Weights of a small image diffusion model.
Data: trained on flat shapes of many kinds, plain or patterned, on busy backdrops, 195000 training examples, 7.5 epochs.
Rows from block 2, named by matrix and row number. Rows with one number belong to one neuron. Each number is 50 + 10 x the weight over the matrix's rms, rounded and kept within 0 to 99. All counts start at 0.
# fc1: MLP up (model.blocks.2.mlp.fc1.weight, 512x256), inputs 192-255
# fc2: MLP down (model.blocks.2.mlp.fc2.weight, 256x512, transposed), outputs 192-255
fc1.192:42 51 47 42 39 40 65 53 48 29 49 37 49 44 41 33 56 45 44 50 54 46 64 42 41 47 50 47 47 53 49 40 55 35 81 46 49 53 55 49 43 55 48 49 37 50 49 46 41 41 43 55 57 48 46 41 55 43 43 53 43 38 49 45
fc1.193:48 48 49 48 48 54 63 38 41 54 42 64 51 51 46 57 55 42 51 52 43 42 38 49 46 50 45 42 55 50 75 64 63 52 34 53 51 43 53 57 60 58 50 55 55 54 42 43 48 53 51 51 55 39 52 39 48 44 66 66 62 56 52 67
fc1.194:48 44 50 55 43 55 55 49 51 52 50 60 29 37 53 57 42 45 30 49 54 58 34 45 44 28 44 58 49 48 56 45 53 27 60 45 39 70 49 48 50 46 44 70 70 72 32 59 57 55 37 32 50 34 62 52 44 28 56 42 53 42 44 35
fc1.195:47 42 50 51 64 49 61 49 58 45 41 49 43 53 44 41 66 48 48 44 54 58 50 36 52 64 50 52 50 55 41 42 60 44 44 58 44 27 47 50 54 56 56 48 61 50 38 44 44 55 37 54 67 50 55 47 43 41 65 56 55 45 47 66
fc1.196:44 49 47 36 35 57 61 37 52 54 61 40 59 33 58 56 53 48 60 66 47 47 51 69 39 47 63 68 44 41 53 48 53 58 56 59 40 51 55 61 53 70 58 42 58 55 55 56 52 51 56 38 47 47 68 55 60 54 47 54 54 52 34 58
fc1.197:43 46 48 44 45 52 44 47 44 62 38 48 56 41 48 50 50 46 56 47 45 44 45 47 34 44 46 60 52 51 48 63 60 45 60 63 43 35 50 42 56 55 50 50 41 45 50 57 53 50 53 44 35 51 37 58 50 52 46 48 41 38 56 40
fc1.198:60 43 48 52 46 43 40 52 59 46 54 37 56 52 44 52 54 49 61 49 64 34 53 59 71 48 49 62 50 48 46 43 55 38 44 49 43 46 52 46 56 56 48 46 57 42 49 35 67 42 54 48 44 54 36 37 52 42 50 41 48 43 50 43
fc1.199:50 30 42 44 46 50 52 37 47 49 57 37 60 51 57 41 56 54 53 38 56 44 49 38 48 40 56 49 46 46 56 57 35 39 52 45 58 30 44 40 54 55 47 58 41 67 50 48 54 40 41 56 32 51 35 45 58 56 39 51 48 55 47 33
fc1.200:59 48 62 58 65 50 37 56 62 54 54 53 54 50 46 47 50 53 56 44 45 61 52 50 57 54 33 40 46 48 52 56 38 52 44 42 49 44 48 59 56 54 44 46 46 45 58 51 40 44 53 46 50 53 53 46 55 59 55 64 50 54 44 66
fc1.201:31 63 44 60 77 60 60 53 61 42 56 52 45 44 47 61 37 57 46 48 51 56 54 49 50 46 52 43 54 57 70 49 36 47 53 55 49 45 62 47 54 56 52 51 58 67 47 46 53 60 46 53 43 30 60 52 53 47 29 55 50 45 55 52
fc1.202:48 29 59 47 55 18 42 51 66 63 62 70 41 39 35 56 35 46 42 47 61 56 25 70 49 48 42 78 65 21 32 49 78 51 55 34 32 43 56 47 66 69 69 72 12 72 56 55 37 90 46 36 51 30 74 36 49 56 60 56 37 55 89 50
fc1.203:56 44 38 46 52 52 55 39 58 44 48 44 35 58 58 47 51 41 50 42 54 50 45 41 52 53 50 51 55 48 62 56 67 50 54 65 54 28 44 49 55 48 62 49 48 54 41 46 40 44 64 56 41 41 52 57 56 47 63 55 50 50 47 68
fc1.204:50 35 43 52 51 52 68 45 52 55 45 57 48 40 44 43 60 41 48 56 38 47 41 70 51 47 46 44 38 51 67 56 59 62 56 70 60 47 57 48 60 43 47 46 62 62 51 47 56 49 34 49 41 31 39 46 29 51 36 49 31 45 44 71
fc1.205:65 39 39 49 33 30 50 58 52 58 57 74 46 51 50 56 53 53 69 43 47 41 46 27 36 11 55 16 47 37 63 50 65 27 57 77 55 45 43 38 48 52 49 40 36 64 47 55 59 56 42 50 36 45 70 61 51 39 52 49 51 44 45 50
fc1.206:54 51 48 49 67 43 66 49 40 48 66 38 46 44 49 53 58 39 54 51 61 51 61 53 45 50 50 42 49 46 64 59 51 50 48 57 49 52 57 63 51 42 53 51 52 61 67 50 49 35 43 37 47 41 54 42 45 53 37 65 51 42 48 53
fc1.207:61 51 53 56 49 52 41 50 50 59 46 44 54 56 58 40 53 55 63 54 42 46 54 48 50 43 58 48 45 45 50 36 48 45 40 39 49 55 47 52 57 57 43 51 39 57 57 48 50 56 44 41 44 30 43 46 41 55 51 66 63 62 43 43
fc1.208:38 54 42 51 41 57 41 61 49 43 55 43 61 62 56 49 64 55 44 44 53 55 46 36 51 40 49 35 67 38 55 55 72 41 63 42 51 49 56 51 54 40 43 55 67 46 52 45 45 28 48 33 44 42 41 39 40 49 40 53 44 53 44 49
fc1.209:41 48 40 58 54 47 56 60 60 34 57 59 42 52 38 52 54 47 54 46 60 71 52 55 62 39 24 42 54 57 56 39 55 37 54 40 40 39 45 58 49 48 43 64 47 44 38 58 51 57 49 55 40 50 39 59 34 49 44 54 41 44 57 40
fc1.210:46 43 44 48 38 46 54 44 54 53 55 42 74 56 48 47 54 55 49 50 48 57 42 43 58 56 45 46 41 47 56 57 78 50 35 42 49 45 56 61 45 58 46 49 56 49 38 54 44 52 52 44 50 29 49 55 54 39 64 46 56 51 62 57
fc1.211:60 48 48 44 42 62 34 55 57 68 48 54 42 53 38 36 47 56 52 41 48 48 41 52 54 43 41 57 49 55 56 59 49 50 38 32 54 40 45 45 54 55 45 58 61 43 54 56 48 54 60 44 41 57 50 36 59 42 49 53 61 66 40 58
fc1.212:38 25 46 55 69 59 34 15 43 59 47 57 37 54 40 62 82 48 69 59 48 11 51 42 52 42 46 48 83 51 47 44 39 27 63 45 54 51 56 70 63 40 48 26 40 33 74 35 16 60 57 59 40 71 33 21 04 51 63 47 47 38 20 82
fc1.213:57 60 64 34 46 61 46 58 44 63 48 48 42 51 27 49 54 49 43 54 67 43 57 58 49 56 57 52 42 51 46 53 49 47 38 50 47 50 47 29 21 50 41 65 64 46 58 49 36 67 43 40 63 58 52 36 52 49 54 87 34 49 46 38
fc1.214:58 57 47 52 45 58 42 48 45 64 48 54 59 28 28 37 59 56 45 37 88 45 47 42 58 39 76 43 58 52 74 51 43 31 22 49 52 42 43 44 34 65 38 56 47 56 43 57 52 42 51 50 45 50 53 33 33 61 54 58 44 71 53 40
fc1.215:54 43 29 44 61 54 61 44 42 43 36 51 42 66 59 45 56 51 45 40 49 38 44 45 49 45 70 52 48 46 59 50 47 39 52 31 44 58 56 47 54 45 50 41 52 47 48 48 55 36 62 52 56 50 36 49 55 56 49 75 43 52 48 47
fc1.216:26 44 43 58 41 37 58 74 46 43 68 62 44 38 40 53 41 51 76 28 42 58 59 41 59 52 49 44 58 42 70 37 42 51 55 30 42 62 41 38 47 54 54 18 36 42 41 37 57 50 73 50 61 31 40 52 58 53 60 51 38 58 53 66
fc2.192:40 40 40 59 43 49 76 50 48 49 56 55 40 45 46 60 63 38 40 35 40 48 57 33 43 44 53 58 51 48 49 49 49 42 29 57 60 45 36 43 70 71 43 50 46 43 48 44 40 45 57 32 56 51 46 37 47 45 47 51 57 40 47 45
fc2.193:61 42 60 47 49 54 57 41 57 39 55 42 44 50 32 54 52 59 53 36 49 49 57 34 44 38 63 59 53 51 38 35 66 60 71 42 40 45 42 48 64 60 58 54 53 46 56 48 32 45 58 41 43 47 47 40 48 53 55 62 60 54 50 51
fc2.194:46 45 32 58 35 51 65 29 49 39 47 29 44 30 55 39 41 52 37 59 58 56 57 50 39 51 50 45 58 48 47 54 55 60 56 43 54 37 61 53 25 53 50 28 49 64 64 21 42 49 54 49 51 56 62 63 50 42 50 32 55 40 58 40
fc2.195:50 48 51 49 65 47 48 52 66 55 68 54 42 63 57 47 65 55 57 59 36 70 54 35 49 58 58 40 53 54 57 53 61 75 58 49 49 57 51 44 66 70 36 62 51 60 73 53 38 44 56 51 52 59 63 51 55 41 67 58 54 42 46 65
fc2.196:52 49 43 62 47 54 46 44 60 57 42 67 39 51 56 48 30 54 50 43 42 35 37 72 45 53 47 34 60 61 49 63 51 59 39 49 55 46 48 33 42 48 39 61 51 47 44 55 49 55 43 60 54 52 74 62 39 35 54 45 46 54 43 51
fc2.197:56 39 63 45 49 43 55 66 28 42 46 39 46 73 52 48 46 58 40 33 61 37 63 61 61 67 44 47 51 48 64 50 59 44 36 47 45 61 49 56 59 45 61 38 47 51 50 41 51 44 58 52 26 33 41 58 42 48 45 53 40 57 55 44
fc2.198:37 61 50 57 40 55 54 47 64 60 47 59 32 57 57 37 53 54 66 42 32 35 46 53 46 48 40 47 52 49 57 45 50 60 48 49 49 49 36 52 72 58 56 52 47 45 54 47 51 72 50 51 58 54 43 29 51 69 51 37 67 35 55 48
fc2.199:57 70 37 38 50 42 57 59 59 48 46 60 33 47 62 48 54 38 61 31 41 52 54 47 55 48 39 68 42 82 59 51 22 43 46 55 52 56 40 74 65 63 56 51 48 57 57 58 58 36 55 57 56 51 40 51 46 43 34 50 47 49 47 33
fc2.200:37 49 73 37 59 59 39 39 51 46 38 48 51 44 55 48 45 56 53 55 58 68 50 63 55 45 58 45 55 62 56 63 52 55 50 64 48 57 64 30 55 56 65 40 51 45 58 62 50 47 57 41 44 51 63 52 51 60 54 57 38 54 44 71
fc2.201:67 46 44 36 74 60 53 51 63 56 49 37 43 30 51 58 53 36 64 61 44 50 45 33 49 51 51 59 55 23 37 53 42 61 35 52 47 49 31 40 66 48 46 56 62 55 69 47 41 49 49 40 50 43 62 42 42 47 42 48 56 38 57 45
fc2.202:45 47 43 44 54 78 39 59 42 61 74 66 67 53 75 62 60 71 31 67 65 53 36 27 23 32 36 65 56 36 35 66 25 50 45 76 65 39 43 38 42 70 43 82 81 36 50 72 53 18 68 62 50 47 40 56 42 51 64 57 57 68 00 52
fc2.203:35 61 42 46 59 46 54 80 46 55 50 46 58 52 75 48 57 51 60 47 54 63 43 42 52 71 53 40 47 58 49 46 81 75 51 46 50 58 53 57 44 46 52 58 50 57 49 56 52 50 38 70 48 56 48 63 57 35 68 53 45 58 52 74
fc2.204:47 46 48 55 57 48 58 69 63 49 61 51 41 56 37 47 70 51 46 46 37 43 51 52 51 55 53 62 51 55 26 43 58 25 52 48 56 57 43 42 53 49 58 56 53 43 59 60 47 40 61 56 56 49 40 55 53 41 48 39 51 60 50 58
fc2.205:49 51 54 50 48 40 49 44 54 41 50 48 60 34 57 51 53 59 52 44 53 58 46 43 59 62 40 53 58 58 50 53 50 50 28 38 50 43 57 43 45 48 53 48 42 58 56 48 47 43 52 54 53 52 65 84 49 51 55 35 53 35 39 45
fc2.206:44 32 29 59 59 44 71 46 40 43 45 57 59 48 64 34 49 59 47 38 50 52 42 47 41 41 51 58 42 72 43 41 58 54 63 50 44 37 38 47 32 42 66 45 47 70 41 54 50 50 41 35 64 57 59 36 44 41 30 65 63 48 36 58
fc2.207:36 54 53 33 61 48 46 44 32 40 48 52 53 53 59 70 47 38 43 34 90 56 38 50 50 40 49 59 46 52 43 56 43 32 80 44 46 43 52 48 55 42 57 49 52 49 58 64 47 51 44 39 62 50 45 50 58 46 53 67 39 52 51 52
fc2.208:46 55 56 55 47 62 57 50 41 50 33 45 37 51 58 54 72 39 42 49 56 47 47 34 46 54 34 76 51 59 51 43 82 49 41 56 38 55 44 43 49 43 50 42 49 46 60 36 53 33 41 15 45 41 48 43 60 64 36 56 48 40 48 60
fc2.209:61 54 54 40 52 49 54 54 49 53 55 33 55 53 36 30 68 61 42 55 33 58 60 55 41 55 60 66 49 46 42 47 55 42 48 56 44 56 56 58 54 55 54 29 44 50 61 38 55 53 45 43 48 52 42 64 53 40 56 59 55 45 58 45
fc2.210:61 58 41 48 33 45 58 49 42 51 37 66 32 43 42 42 55 39 49 43 67 60 32 48 41 48 40 47 51 43 37 42 74 52 71 51 46 41 61 51 43 29 42 65 47 59 46 48 68 38 40 30 56 50 40 55 54 34 66 45 58 54 50 36
fc2.211:44 50 56 35 37 49 34 59 58 53 46 47 65 63 36 52 29 42 54 71 64 66 45 67 57 61 48 45 41 59 65 56 58 68 73 52 55 70 47 54 37 36 53 62 52 41 37 60 48 44 60 58 29 46 46 44 47 58 55 45 35 48 63 56
fc2.212:49 41 44 46 56 46 45 40 46 35 50 56 61 31 60 54 48 61 46 42 64 51 29 55 46 57 42 51 53 43 37 48 49 38 35 44 53 46 57 50 41 54 47 45 51 48 42 44 59 45 40 47 58 57 51 90 45 37 53 28 46 40 35 45
fc2.213:48 37 42 62 59 51 49 48 51 43 54 49 60 51 43 60 49 45 53 49 26 43 63 55 40 38 48 45 33 60 45 52 48 54 69 53 41 50 51 47 38 57 45 46 51 62 56 43 49 56 56 51 49 48 50 36 51 54 50 73 49 42 58 47
fc2.214:51 51 77 49 48 61 61 47 45 64 42 57 59 61 47 68 60 69 57 50 28 50 45 53 44 68 54 55 57 49 46 53 48 50 51 53 40 44 55 60 54 59 42 53 59 54 56 61 37 64 55 54 41 65 41 54 58 54 47 68 51 40 59 45
fc2.215:33 43 47 39 61 32 57 64 52 57 57 57 54 59 77 64 58 30 48 44 61 38 42 29 41 47 51 42 45 57 44 51 53 67 51 52 42 48 42 61 52 48 56 46 54 52 50 43 54 48 55 42 50 49 41 44 43 50 47 73 48 51 51 50
fc2.216:58 60 51 54 52 37 54 34 65 42 28 43 43 36 51 53 49 42 47 51 49 57 49 52 35 59 50 40 27 49 46 49 49 55 32 66 46 35 77 57 43 52 37 74 48 40 50 53 54 48 41 51 41 53 49 48 45 60 61 34 50 77 62 57